Weights of a small contrastive image-text model: encoder activation celu.
Rows from block 3 of the text encoder, named by matrix and row number. Rows with one number belong to one neuron. Each number is 200 + 20 x the weight over the matrix's rms, rounded and kept within 0 to 999. All counts start at 0.
# fc1: MLP up (text_encoder.blocks.3.mlp.fc1.weight, 1152x384), inputs 0-127
# fc2: MLP down (text_encoder.blocks.3.mlp.fc2.weight, 384x1152, transposed), outputs 0-127
fc1.690,200,201,206,195,197,204,208,196,198,193,197,196,199,193,199,202,196,205,205,192,204,205,216,204,205,200,197,198,198,208,200,203,201,202,195,199,199,195,198,196,204,199,206,213,206,202,200,195,189,197,196,202,203,204,192,197,204,203,206,205,197,204,204,198,208,196,202,202,197,201,193,203,199,198,203,203,193,203,198,198,206,196,192,197,195,196,205,198,200,200,199,208,193,199,205,198,207,199,209,205,195,201,197,199,190,202,204,202,197,199,197,201,198,199,203,196,189,194,191,203,200,201,201,203,194,194,205,200
fc1.691,225,198,203,189,196,188,209,218,215,205,199,196,180,206,191,208,196,200,181,206,211,190,210,202,223,193,185,223,179,210,182,189,208,205,196,190,190,178,206,198,203,178,206,186,209,212,191,207,201,195,181,196,201,195,216,174,217,213,201,208,186,189,222,191,228,193,221,212,179,183,216,208,197,187,214,199,197,200,207,204,189,216,199,189,199,172,200,203,187,202,206,211,195,211,190,180,191,204,204,218,197,189,185,194,199,224,200,186,182,186,195,198,202,185,204,197,205,188,210,215,199,206,209,193,187,201,166,192
fc1.692,212,214,228,225,192,216,195,221,215,177,179,213,174,184,186,179,181,207,218,193,215,221,195,209,189,220,272,170,182,208,233,220,198,193,185,186,219,208,199,198,156,175,224,208,157,205,173,154,220,217,164,186,172,217,190,217,222,244,169,224,204,193,196,169,197,165,203,213,165,199,194,191,194,192,182,191,188,187,225,204,213,193,206,174,213,216,208,190,184,175,183,178,210,176,181,186,181,208,205,158,207,243,210,207,211,213,168,197,171,211,161,181,178,227,247,164,211,238,213,201,205,186,204,191,199,228,169,207
fc1.693,158,182,181,174,172,198,285,183,130,212,182,256,227,175,232,203,234,183,156,184,273,191,256,165,265,164,227,197,182,163,148,114,137,188,186,269,212,225,228,183,242,246,204,206,180,157,153,167,174,168,128,228,267,191,197,197,272,130,274,223,234,259,185,194,184,208,140,203,192,140,235,218,209,156,239,106,196,200,289,254,195,188,185,208,230,168,192,216,232,164,286,159,129,220,143,223,213,180,161,136,173,172,157,262,146,137,181,161,271,132,152,267,196,86,218,142,151,285,144,172,177,178,196,246,214,268,158,219
fc1.694,186,214,151,154,214,179,210,227,195,211,191,205,224,180,193,177,181,229,268,229,246,150,216,277,156,252,218,171,256,253,204,135,204,226,171,161,241,255,131,173,228,197,201,205,273,159,193,201,168,188,136,166,255,244,151,186,278,176,237,212,142,222,151,202,168,212,182,217,176,199,210,215,194,202,190,226,177,226,208,244,231,202,265,236,229,185,164,149,207,238,231,186,250,203,210,195,207,125,188,172,205,182,239,148,194,190,198,238,234,145,165,100,158,174,169,187,253,206,153,256,167,155,201,307,231,252,184,236
fc1.695,190,183,212,198,209,152,201,208,205,214,200,214,220,222,204,194,194,185,147,196,217,176,254,221,195,136,215,185,176,222,195,160,242,203,174,221,178,210,216,224,195,221,204,209,224,166,222,177,217,157,198,227,156,225,209,184,222,231,195,147,172,206,206,190,193,185,197,241,192,209,159,163,196,139,248,186,180,206,232,228,212,219,206,186,195,193,223,186,193,210,226,235,220,205,213,220,196,200,185,204,162,168,186,158,210,218,205,198,163,211,151,187,170,193,206,201,199,176,205,222,200,231,200,235,194,172,201,186
fc1.696,188,214,191,202,207,212,204,212,211,173,199,197,208,190,205,193,214,222,175,202,205,192,201,195,213,199,208,195,211,214,187,212,213,198,186,211,189,184,202,190,209,212,206,187,208,187,214,209,189,189,178,204,221,210,167,197,192,224,208,199,174,203,222,211,196,188,194,204,189,201,222,196,206,181,216,207,201,207,197,214,180,227,196,203,212,166,180,202,198,179,193,202,196,196,190,199,190,182,203,182,213,206,224,219,202,202,227,205,194,204,180,230,197,184,201,221,211,197,210,210,215,238,193,206,188,186,205,193
fc1.697,200,201,200,198,203,199,201,203,200,201,200,200,200,200,201,200,201,201,200,199,200,201,202,201,200,201,201,201,200,199,202,199,200,200,201,199,199,202,199,200,200,200,200,200,200,199,199,200,202,201,198,201,200,200,200,197,200,200,198,200,200,201,199,198,200,199,199,200,201,200,200,198,200,199,199,201,200,200,200,200,200,199,201,198,200,198,201,203,201,199,201,199,199,200,200,200,202,200,201,202,200,202,199,199,200,201,199,200,200,199,199,201,199,199,202,198,201,201,199,201,201,199,200,200,201,200,199,199
fc1.698,181,199,195,178,186,218,192,203,187,227,221,210,191,176,148,196,218,188,164,177,193,199,190,183,195,199,235,178,181,232,183,161,243,183,198,210,200,183,209,207,202,180,166,216,204,209,222,216,204,204,156,199,207,204,202,228,215,176,192,212,184,195,203,180,184,202,176,203,205,207,233,235,193,175,182,195,204,208,206,186,217,218,156,207,202,188,186,194,165,219,210,233,222,230,165,178,219,176,196,224,205,187,207,166,177,203,188,218,182,207,206,170,199,214,194,192,195,170,226,234,206,210,157,193,215,200,204,240
fc1.699,201,209,208,191,201,191,214,201,200,198,196,197,193,196,197,192,204,202,190,198,203,207,210,206,199,214,200,210,194,204,198,208,195,217,193,205,195,207,199,194,203,191,196,206,193,198,203,182,195,197,192,197,199,203,202,192,207,205,194,202,205,191,196,204,198,206,205,199,192,189,201,201,196,209,201,202,186,209,200,205,188,189,215,198,192,193,205,198,205,199,193,192,198,199,212,201,194,199,186,199,191,198,198,191,199,205,197,194,203,190,194,197,188,184,211,209,195,206,196,198,210,200,199,199,192,200,210,194
fc1.700,187,203,191,194,197,197,204,206,197,194,187,204,197,195,203,202,201,212,190,198,211,210,187,199,195,213,209,197,209,206,196,206,205,203,215,199,214,196,195,198,176,205,186,198,203,203,199,209,200,201,191,189,199,189,197,194,198,201,187,192,199,194,202,213,177,195,195,193,203,205,207,195,201,205,196,197,200,207,204,198,201,206,200,203,202,196,189,196,201,212,199,191,193,198,210,203,209,182,204,183,203,207,202,200,205,195,213,203,181,209,207,209,210,212,203,195,204,180,205,216,193,223,199,203,211,195,194,199
fc1.701,202,203,197,201,204,191,198,205,197,200,206,201,200,201,200,203,202,200,200,198,198,202,201,198,201,199,197,206,195,200,206,195,196,197,197,202,194,193,195,196,198,200,208,206,199,200,214,200,198,202,198,199,202,194,196,196,196,204,198,206,202,200,201,186,197,199,201,196,195,197,198,202,200,199,200,203,199,197,198,195,196,202,203,193,198,201,198,198,196,198,203,199,197,200,201,193,200,203,204,199,206,195,201,199,196,194,203,200,198,204,199,199,202,200,201,202,204,199,195,195,209,210,197,202,206,198,209,201
fc1.702,234,200,218,203,206,206,205,197,189,229,211,184,187,199,221,210,209,175,194,182,205,181,209,178,186,205,204,208,201,213,211,183,205,241,191,219,194,194,205,193,202,234,172,189,205,179,208,225,203,216,207,192,202,216,215,216,226,208,218,244,203,219,182,177,216,174,226,187,173,197,213,213,173,173,191,161,221,208,213,189,188,200,221,161,204,196,217,197,204,211,200,193,196,216,185,203,194,175,203,180,168,201,167,205,182,201,201,155,218,187,208,201,196,172,225,172,175,199,158,212,196,195,205,212,213,214,206,214
fc1.703,196,195,194,183,214,206,201,180,199,187,197,209,215,203,192,202,201,207,203,193,209,193,187,206,200,219,196,192,194,196,200,200,196,205,208,210,211,199,206,195,207,203,202,196,199,199,201,197,192,198,207,195,210,205,198,195,196,182,207,194,217,183,206,201,202,203,191,191,204,202,207,208,182,200,190,198,188,212,208,191,206,212,204,189,190,197,185,203,199,197,191,194,197,199,207,199,197,189,200,193,202,200,205,207,204,193,217,197,210,196,192,194,192,197,203,203,200,204,206,205,203,196,209,199,204,196,208,221
fc1.704,153,207,193,210,216,209,207,205,171,176,199,183,172,194,210,153,184,200,209,182,197,220,211,191,201,212,211,216,217,213,186,203,190,209,206,207,204,175,208,168,202,182,200,185,218,200,169,196,194,202,173,213,198,213,205,183,186,192,210,204,206,190,208,231,166,179,185,201,231,199,192,213,164,226,195,217,197,227,195,213,188,210,199,202,200,189,212,198,184,214,206,156,191,207,192,193,207,194,185,210,214,207,221,175,219,195,211,216,211,186,192,215,205,229,217,202,204,179,201,198,245,201,206,184,244,193,207,252
fc1.705,201,193,204,195,201,208,198,201,178,211,199,208,210,200,205,186,196,195,207,198,201,198,197,205,201,203,196,206,199,212,211,200,204,191,199,198,199,209,204,183,211,202,198,206,189,197,192,197,197,204,197,191,205,200,200,193,188,202,193,198,198,192,204,195,206,194,191,198,193,208,202,199,196,196,194,202,211,199,196,196,199,193,205,198,196,201,184,189,200,206,195,202,195,204,198,210,201,199,200,207,197,177,198,200,204,214,185,213,206,201,216,192,201,205,207,207,202,205,211,200,205,203,190,199,201,219,191,202
fc1.706,214,194,199,199,203,193,196,195,199,201,203,208,208,200,204,178,188,210,181,185,189,207,199,204,191,214,204,180,206,169,193,198,214,201,209,196,208,195,207,203,200,226,201,208,194,187,195,192,199,199,208,198,205,213,201,183,194,193,183,201,188,198,199,194,201,202,212,198,198,212,202,196,211,202,178,207,214,210,206,205,195,197,192,198,188,209,198,213,186,210,182,175,199,189,200,203,193,186,200,199,210,204,219,191,203,198,188,197,201,235,210,189,207,200,192,197,203,210,205,187,201,193,201,217,198,184,201,206
fc1.707,164,222,200,195,236,165,200,195,183,217,222,207,182,187,213,174,218,196,183,172,184,208,180,161,200,194,209,256,233,175,183,206,194,172,140,205,187,197,147,188,209,177,200,213,229,191,223,162,204,194,223,148,165,208,192,166,159,214,168,194,224,188,233,208,221,187,197,196,160,195,197,188,191,202,181,198,210,220,211,180,174,211,216,215,165,219,201,182,204,200,229,222,195,160,186,209,220,239,184,193,229,260,237,186,215,178,216,175,238,173,211,231,231,191,195,196,182,201,204,168,203,206,231,192,211,183,225,202
fc1.708,240,216,235,213,218,178,211,182,176,221,199,185,232,199,216,198,205,207,208,173,200,237,202,205,163,215,172,205,242,225,217,204,167,216,195,178,211,179,185,170,193,212,177,199,211,203,207,213,210,201,182,184,230,231,180,196,214,181,180,213,199,199,188,195,217,216,192,186,192,172,211,212,176,209,192,183,174,202,194,187,207,173,209,172,202,207,205,181,185,180,195,198,223,186,189,226,194,200,203,193,200,185,218,208,198,199,192,224,187,186,180,200,184,171,221,208,209,217,200,206,212,195,179,190,187,217,172,204
fc1.709,198,187,205,185,207,234,202,213,199,223,195,212,206,224,194,201,217,187,198,200,171,200,201,184,180,210,196,200,191,190,177,196,214,174,194,190,192,220,190,181,192,201,182,217,198,213,218,165,228,205,223,193,199,206,214,173,219,213,171,184,201,200,185,218,204,191,184,213,189,201,193,198,209,235,203,188,178,203,229,196,210,203,195,213,175,187,193,194,189,229,195,201,201,215,207,211,212,207,224,190,193,207,264,203,187,207,177,224,196,210,204,188,196,178,211,219,215,187,211,188,227,221,213,202,239,219,185,199
fc1.710,202,196,193,185,213,203,189,206,204,196,203,207,193,190,193,191,199,205,191,199,210,191,194,202,195,192,196,187,205,195,207,201,205,214,196,200,204,200,205,190,194,198,205,200,208,203,204,190,199,198,191,198,200,205,210,206,205,202,195,190,206,204,202,205,189,202,202,203,200,195,198,203,207,195,200,209,209,201,184,203,191,197,199,190,196,203,200,199,207,196,191,201,203,204,195,187,197,207,208,206,205,195,211,196,208,200,207,196,202,203,200,204,200,198,199,204,191,191,200,192,200,218,201,199,192,199,200,195
fc1.711,207,218,198,189,214,211,200,202,190,195,209,191,214,173,214,184,196,211,194,173,218,183,184,197,204,196,198,195,203,199,187,184,199,206,195,210,200,217,196,180,193,204,180,192,210,192,207,187,188,187,188,183,205,233,198,203,195,197,182,207,191,193,208,221,192,208,208,199,190,208,170,206,192,184,191,207,187,201,202,218,203,192,213,196,189,214,201,190,184,184,186,220,211,188,211,215,215,201,204,195,203,213,201,207,208,172,208,220,206,197,225,220,193,197,215,196,188,193,180,200,200,214,195,188,195,207,196,185
fc1.712,253,222,208,229,206,157,211,206,206,275,198,189,207,202,241,197,217,179,183,204,234,191,231,192,209,175,176,205,211,191,194,216,216,252,210,196,181,170,168,225,175,212,170,189,178,211,187,197,174,225,220,190,210,177,212,140,185,169,165,202,191,229,195,202,195,216,193,204,244,95,292,229,204,183,146,190,173,213,254,209,200,203,127,184,204,193,193,205,181,200,181,236,175,151,194,203,218,248,274,216,174,204,222,200,183,190,177,211,146,207,183,189,215,172,221,211,179,202,206,214,203,187,222,226,184,218,145,186
fc1.713,183,218,188,197,203,184,206,221,207,192,183,212,176,200,191,231,194,232,170,230,227,178,203,196,212,194,228,193,203,166,175,236,175,194,210,200,209,214,195,182,207,195,186,162,194,216,194,188,172,200,179,214,191,174,183,183,155,227,190,169,206,183,229,233,184,204,200,206,203,205,215,205,190,191,220,189,190,216,243,196,194,215,183,207,197,193,203,210,232,155,209,166,208,226,200,226,194,196,206,201,216,217,195,171,205,188,225,177,205,215,208,200,213,186,181,224,222,182,224,182,216,207,237,198,171,178,206,186
fc1.714,206,205,204,196,202,202,201,199,199,202,199,197,201,198,201,200,197,202,198,201,196,201,204,202,196,201,200,202,202,196,199,203,200,199,201,197,194,201,198,202,198,202,200,202,202,202,199,201,201,198,199,205,196,199,203,192,195,199,199,200,200,199,193,200,200,200,202,201,198,204,201,199,199,200,202,203,199,202,204,203,202,200,200,195,197,204,205,201,205,199,203,201,201,198,198,205,198,199,197,202,200,195,199,197,199,201,204,195,203,201,200,199,202,195,199,201,199,204,196,203,199,197,202,205,206,203,200,202
fc1.715,181,183,210,219,192,210,210,217,216,226,207,204,211,200,192,191,181,195,208,193,195,204,237,207,196,208,224,183,201,206,180,212,187,202,233,181,172,231,161,203,216,209,185,200,209,217,195,198,257,220,214,180,195,209,203,202,196,211,182,179,194,182,199,223,219,231,212,203,191,228,204,206,198,222,218,201,191,224,209,223,213,181,194,206,183,203,194,164,175,188,207,191,211,223,200,214,221,176,191,180,189,189,210,187,182,210,202,239,188,169,192,203,220,189,201,201,202,177,212,173,189,199,215,194,195,181,193,203
fc1.716,216,188,220,197,206,183,202,182,202,188,191,212,216,193,197,182,177,215,201,226,184,216,204,212,196,170,190,198,198,176,199,207,202,223,214,206,200,205,193,185,220,210,186,209,191,211,196,212,211,189,206,184,203,209,197,197,210,204,206,206,200,208,202,186,205,195,203,214,183,234,207,200,207,204,209,195,185,201,206,217,188,214,207,188,184,185,195,184,185,205,212,189,203,188,202,205,198,203,215,224,200,195,211,216,194,204,200,171,198,197,211,219,192,204,212,186,191,197,211,182,205,217,203,197,202,209,215,196
fc2.690,198,200,201,206,197,196,209,203,201,204,199,195,205,209,205,202,196,200,201,202,199,208,195,209,197,205,204,194,195,202,193,202,196,198,203,201,205,203,201,193,199,204,202,201,198,200,191,204,205,207,203,201,203,194,196,206,194,206,201,203,204,200,199,202,192,204,200,196,207,205,197,195,206,207,199,203,205,199,204,200,204,199,201,200,195,213,197,202,196,194,203,194,205,197,199,196,200,196,196,196,205,198,210,197,202,206,197,201,196,204,207,204,187,202,197,197,195,205,194,192,196,207,201,192,199,202,192,204
fc2.691,205,195,179,202,210,187,206,193,198,202,211,193,183,191,213,217,213,188,207,188,200,195,203,192,209,199,194,209,193,213,202,199,209,214,188,212,190,192,192,200,198,208,203,192,211,209,202,212,190,199,194,194,204,187,214,197,207,197,197,212,194,200,202,198,201,193,198,196,181,193,205,208,210,199,186,199,191,208,184,215,198,215,206,209,212,207,202,206,191,192,194,214,213,198,204,185,189,196,193,201,198,192,198,202,193,205,189,202,218,203,185,191,185,194,196,202,194,186,187,210,190,196,197,205,199,189,198,227
fc2.692,149,178,218,229,192,176,193,185,220,181,142,213,220,212,174,216,235,190,229,209,182,230,188,172,183,204,214,181,206,190,210,200,190,175,255,218,248,214,182,209,205,202,198,206,173,179,180,219,216,209,180,194,203,227,230,183,140,230,176,243,236,205,271,202,215,210,220,198,213,170,178,161,202,212,209,189,210,157,220,213,218,259,176,192,154,206,191,188,200,143,192,186,199,202,162,186,191,193,194,161,202,185,189,166,228,210,230,206,206,272,181,206,209,224,200,195,239,238,273,239,173,218,183,213,224,204,183,197
fc2.693,162,187,242,234,206,187,302,172,161,159,214,171,166,197,170,174,205,226,248,171,235,156,173,159,218,207,206,213,177,235,147,186,200,253,203,214,238,183,248,191,183,165,172,174,194,161,241,233,188,242,183,197,231,173,237,178,247,212,199,263,197,204,143,189,173,163,231,213,212,216,182,173,209,216,195,181,185,230,298,221,259,197,212,186,252,182,293,222,170,229,190,155,234,203,228,266,229,220,250,212,261,157,119,234,163,161,230,164,260,249,221,269,219,158,252,182,241,258,262,193,189,198,168,204,180,168,179,156
fc2.694,128,218,216,181,250,195,256,221,186,200,199,210,184,162,147,243,214,208,203,167,194,216,202,167,222,192,153,205,203,183,199,132,158,180,240,164,155,137,187,228,213,201,159,179,222,181,159,201,156,213,233,171,209,136,198,137,117,171,228,192,252,215,223,223,182,231,184,249,176,221,216,208,174,200,177,202,250,211,218,194,226,161,182,223,172,118,239,163,197,152,244,188,201,242,202,233,201,193,200,250,234,237,161,207,214,201,189,194,270,214,210,218,261,160,192,202,187,222,228,171,227,158,174,253,145,189,231,192
fc2.695,177,181,170,160,184,179,231,161,201,213,236,199,164,164,221,177,193,182,200,154,189,236,174,196,218,185,200,208,228,187,184,163,174,210,206,203,164,182,190,226,227,168,209,193,195,208,210,167,228,210,207,226,199,140,186,176,166,198,190,182,189,201,223,225,196,206,188,202,150,244,221,154,190,216,212,231,215,182,196,209,191,211,200,201,204,166,177,190,181,174,184,215,197,220,213,192,184,186,211,175,206,227,259,205,217,178,194,205,133,168,207,207,202,192,210,200,215,206,206,225,188,220,211,172,186,218,200,232
fc2.696,174,214,218,196,177,209,199,206,202,190,213,193,193,195,189,223,199,199,181,199,215,198,192,203,199,215,191,192,195,204,203,220,202,187,205,194,204,209,196,174,206,199,187,199,188,209,191,228,203,202,203,197,187,199,182,184,187,193,206,180,196,204,188,203,207,194,203,204,194,220,192,215,199,200,200,211,192,197,227,205,196,213,183,186,218,195,186,199,194,206,204,181,207,177,219,195,191,189,201,225,190,198,202,203,200,204,200,217,182,225,207,196,183,214,215,203,204,224,195,199,196,223,210,221,183,211,204,211
fc2.697,202,196,200,201,196,199,200,199,199,200,204,204,198,203,202,199,202,204,203,200,200,199,199,204,200,198,200,198,200,201,197,198,194,203,201,200,202,200,200,201,203,201,200,198,204,201,197,201,196,201,200,201,204,201,202,201,200,199,202,201,201,201,198,198,200,204,203,202,200,202,201,201,202,202,199,199,199,200,199,198,199,199,199,202,201,200,199,197,201,201,198,200,199,199,198,200,196,198,198,201,198,198,204,200,200,201,201,201,203,201,199,201,199,200,199,200,200,204,201,200,199,198,197,204,202,199,201,200
fc2.698,213,190,183,179,163,179,182,223,211,189,207,190,214,216,205,206,184,164,230,217,206,191,261,188,212,230,219,192,206,201,213,173,204,209,204,219,199,223,188,177,231,220,222,170,199,195,190,200,193,228,213,173,207,177,189,201,180,214,171,207,210,197,189,190,191,219,178,196,208,194,190,180,201,205,240,212,221,206,193,192,220,170,225,217,209,154,178,178,195,206,177,202,171,205,211,222,186,211,213,210,222,197,192,178,213,189,229,212,222,238,195,158,224,208,201,196,221,192,209,216,182,237,173,221,165,221,211,200
fc2.699,214,199,202,194,193,189,204,208,183,215,190,197,199,191,194,215,193,191,194,183,186,198,198,202,204,203,203,190,205,200,195,207,202,198,204,192,208,199,195,203,200,206,198,201,200,198,204,203,213,201,203,202,206,207,191,202,192,207,192,202,200,192,200,201,211,206,196,214,195,189,197,199,196,189,210,193,197,197,206,201,200,205,195,203,197,198,199,204,207,190,192,206,210,201,202,197,204,200,201,200,196,202,195,200,212,193,197,187,206,202,197,199,205,204,206,195,187,208,200,210,189,198,209,200,206,190,201,199
fc2.700,201,211,203,206,194,198,203,208,198,198,196,200,207,193,213,208,185,198,189,191,207,200,204,210,199,203,219,210,213,211,209,210,200,189,197,197,219,214,191,208,199,208,188,193,197,208,209,218,197,202,179,194,199,207,206,199,197,212,171,198,201,188,193,177,201,204,199,202,192,186,197,193,200,196,189,199,198,194,193,210,198,194,206,195,197,184,188,191,197,210,199,186,206,203,195,199,186,199,218,197,206,202,210,205,206,199,206,204,199,206,213,201,196,206,197,194,192,184,190,224,198,218,200,211,212,195,190,194
fc2.701,205,195,196,198,196,203,207,202,199,201,203,201,193,202,200,207,199,206,204,201,199,203,200,200,200,197,196,202,201,201,201,191,198,208,196,205,199,195,197,205,204,203,202,208,197,206,204,202,198,204,199,200,202,202,196,200,197,200,203,199,205,204,202,196,197,203,193,200,197,195,197,196,200,210,197,200,203,197,199,193,198,200,202,197,198,202,198,195,197,202,197,198,205,197,196,199,195,202,199,198,199,200,203,198,199,202,204,198,206,198,197,209,194,199,197,203,202,206,197,200,195,203,198,200,198,206,202,203
fc2.702,193,196,194,188,199,192,198,188,188,221,208,205,197,190,202,208,206,203,200,192,196,184,201,194,213,200,199,205,199,210,217,220,186,197,194,201,183,228,190,205,175,198,196,197,208,201,196,227,196,189,197,208,197,208,201,208,201,187,206,209,214,203,170,185,198,198,219,198,220,221,193,200,203,215,211,193,220,182,177,203,195,209,178,190,211,192,199,198,211,221,213,192,220,219,184,213,216,198,214,196,179,190,180,198,189,202,195,199,203,201,207,223,191,203,209,195,186,212,200,194,185,199,206,221,216,192,190,203
fc2.703,199,201,200,201,203,193,193,203,201,204,203,200,196,193,188,202,193,217,209,205,196,199,189,198,193,193,192,193,186,211,196,206,194,200,203,201,212,185,227,203,221,199,204,190,190,210,188,187,204,193,189,204,206,190,196,171,186,190,196,198,188,204,201,211,198,200,191,205,200,196,207,206,196,200,202,191,187,198,196,198,201,204,203,211,209,205,203,188,204,214,209,189,197,201,211,194,204,204,199,194,200,189,196,208,198,204,207,215,198,181,200,200,201,199,190,204,203,200,190,207,194,202,198,206,203,202,201,201
fc2.704,203,186,187,209,231,210,205,183,177,188,198,196,194,175,152,172,198,172,191,197,185,175,191,175,200,212,197,201,199,203,190,204,206,191,208,213,216,192,222,180,228,190,226,213,210,219,174,175,210,216,197,235,209,205,202,162,198,203,196,211,214,183,228,200,212,205,175,181,196,211,197,196,175,215,177,214,176,206,201,208,189,215,203,182,181,192,221,233,204,219,211,199,198,204,199,187,207,197,190,221,190,188,208,205,191,214,215,200,192,221,200,194,216,216,214,199,191,195,224,188,236,215,196,203,206,224,184,211
fc2.705,199,192,196,205,197,195,202,198,196,216,205,206,207,195,208,187,193,190,212,207,200,197,196,199,204,208,202,203,202,216,208,192,209,203,209,195,195,203,194,188,201,203,190,200,204,195,198,203,200,212,191,207,205,214,202,193,196,217,197,210,201,193,202,197,192,190,190,199,202,205,196,200,196,212,196,195,207,189,198,206,198,191,211,208,192,204,191,203,195,210,203,198,190,201,204,208,202,192,197,201,202,200,195,198,207,194,196,207,206,195,203,198,194,202,204,187,196,191,199,194,203,194,202,197,200,212,198,195
fc2.706,203,190,221,215,200,204,194,206,206,191,207,209,208,207,204,191,192,203,202,195,202,209,184,210,197,199,200,190,197,192,207,195,207,184,206,191,218,192,200,213,202,216,218,212,204,190,207,188,188,202,211,203,188,196,199,190,184,189,195,204,194,192,194,209,193,196,186,202,199,209,201,207,213,191,192,192,200,198,201,212,212,208,199,206,192,198,194,193,204,200,193,188,200,194,200,204,204,190,195,194,203,192,202,197,194,208,195,197,203,210,196,193,179,202,191,194,196,210,201,187,198,201,207,200,203,193,201,204
fc2.707,171,180,207,228,190,197,192,187,209,201,223,191,217,160,176,195,212,180,231,220,220,182,222,197,190,195,187,206,181,233,201,202,208,148,229,179,162,206,210,179,214,216,233,187,199,201,176,198,157,213,215,201,199,164,216,140,206,219,224,185,200,197,190,222,218,176,239,209,201,184,208,161,223,208,223,216,175,200,209,168,201,219,202,206,211,194,220,188,210,199,167,231,241,208,212,170,192,190,237,234,176,212,191,191,208,179,217,192,119,210,216,188,220,207,158,168,246,172,202,223,225,182,187,213,187,189,192,233
fc2.708,209,226,234,222,236,180,227,179,183,223,210,177,243,190,204,208,217,202,189,181,207,175,214,164,151,221,197,216,234,204,194,222,226,201,194,212,201,196,229,188,184,218,191,200,201,186,200,230,206,197,193,218,177,205,201,187,212,155,168,207,182,201,173,180,224,191,202,210,199,181,212,195,179,175,179,166,162,234,157,177,208,221,201,192,212,244,181,197,210,203,161,228,239,181,213,204,179,232,206,191,197,230,212,192,168,179,229,213,170,193,152,188,211,200,190,196,241,215,214,198,194,200,222,206,196,219,213,184
fc2.709,197,200,220,214,211,193,187,192,193,188,179,188,199,197,203,188,201,199,206,212,209,216,213,225,199,204,208,212,181,220,237,214,201,189,191,205,192,190,190,207,208,209,176,214,195,171,200,173,178,194,205,200,180,193,219,180,198,222,230,216,231,211,233,198,188,184,229,184,193,218,221,220,181,216,192,195,176,200,184,193,193,215,199,210,170,200,189,167,201,206,192,188,208,186,204,211,197,237,181,197,181,214,213,204,224,224,198,168,199,194,195,202,205,192,209,192,180,187,189,211,200,203,201,198,197,203,194,191
fc2.710,197,195,200,188,199,196,193,196,196,190,194,197,197,196,197,189,191,203,201,197,209,197,195,202,193,192,210,201,204,200,203,200,203,218,194,201,197,204,208,197,213,185,208,201,210,196,206,182,199,197,183,209,196,206,202,205,210,196,190,190,201,206,196,200,183,192,201,205,196,203,200,188,214,196,199,199,198,198,193,195,190,195,198,199,200,211,204,204,205,195,193,198,208,198,197,198,193,202,203,214,206,200,203,204,205,202,201,205,210,195,196,212,197,199,201,208,201,195,192,205,201,207,195,208,200,206,198,193
fc2.711,216,201,206,188,197,211,215,218,199,199,200,206,211,186,203,192,209,214,202,209,195,185,208,202,200,200,203,207,197,196,202,205,202,180,185,195,207,212,185,198,208,193,178,209,201,176,200,204,191,202,196,199,191,218,207,210,207,210,213,193,206,168,200,200,191,191,195,206,213,199,207,204,201,195,195,226,186,192,196,199,196,200,205,207,183,221,202,200,186,211,207,197,191,201,216,213,212,210,198,195,191,190,213,199,204,190,204,213,191,211,192,183,195,196,219,199,200,218,195,206,200,205,199,188,215,196,187,202
fc2.712,244,275,163,208,197,228,202,210,177,205,201,222,208,245,242,170,214,191,213,217,198,170,174,173,180,277,202,219,226,166,197,182,174,235,197,179,189,239,205,172,181,198,251,155,214,223,211,227,218,175,193,212,180,156,215,203,212,177,162,166,176,240,206,208,208,203,208,182,190,205,158,206,193,156,258,181,212,188,180,180,201,233,187,194,166,263,166,174,189,175,169,191,191,212,214,197,134,190,163,202,229,211,238,155,247,218,250,252,148,170,188,184,207,201,178,193,263,232,162,175,186,184,185,210,196,187,221,158
fc2.713,177,228,201,208,206,224,202,198,200,166,204,194,202,205,201,206,194,218,199,213,225,222,190,217,208,212,199,198,186,200,195,209,171,185,193,208,209,224,170,179,206,199,181,206,190,200,197,220,182,188,210,173,204,185,199,196,182,215,194,188,202,203,226,180,187,215,190,194,213,197,224,196,173,188,204,228,200,202,197,209,193,193,194,190,207,174,201,196,194,188,192,182,195,189,214,183,203,183,198,184,200,208,201,203,197,210,202,224,206,205,207,214,219,195,189,204,200,210,202,195,204,197,204,213,200,205,205,185
fc2.714,205,199,200,199,198,198,194,197,202,203,202,199,203,201,197,201,202,204,197,203,195,193,199,205,203,199,201,196,196,198,199,203,197,199,200,199,200,205,204,203,200,204,199,194,199,204,197,204,196,198,201,203,204,202,204,203,198,200,201,202,198,202,203,205,203,205,196,201,200,201,199,203,199,197,198,204,201,196,202,200,201,202,195,202,199,203,200,207,201,196,200,197,200,204,199,200,200,197,197,196,207,196,206,202,202,196,204,198,201,200,203,202,199,199,201,199,201,200,201,198,198,197,199,196,200,202,200,198
fc2.715,185,197,219,208,203,195,212,207,191,207,202,202,193,193,189,176,185,213,187,203,211,213,202,205,220,188,189,201,194,206,219,188,189,191,190,192,220,183,183,218,212,189,205,227,210,193,207,165,207,204,211,203,189,209,190,186,222,186,199,216,188,203,203,206,202,230,228,191,194,239,194,194,187,184,190,213,204,207,177,183,204,197,193,192,180,200,204,193,187,187,219,197,200,193,192,203,190,208,196,198,211,242,200,199,206,200,211,211,214,184,200,225,237,202,224,209,198,242,192,205,196,193,178,161,181,199,201,163
fc2.716,195,183,187,211,191,206,201,197,205,192,164,205,202,208,232,189,210,221,202,213,204,206,212,225,183,181,218,208,217,221,190,198,192,190,220,217,203,181,238,209,191,186,201,224,230,213,198,190,212,194,185,198,192,218,177,211,228,203,178,202,233,180,182,217,225,195,219,192,195,204,223,209,207,212,210,205,166,205,192,203,204,173,207,192,229,200,195,194,195,179,190,209,218,192,203,187,206,175,210,208,192,211,207,216,187,173,186,204,202,202,198,201,205,188,212,197,221,240,179,200,197,214,185,182,184,199,201,195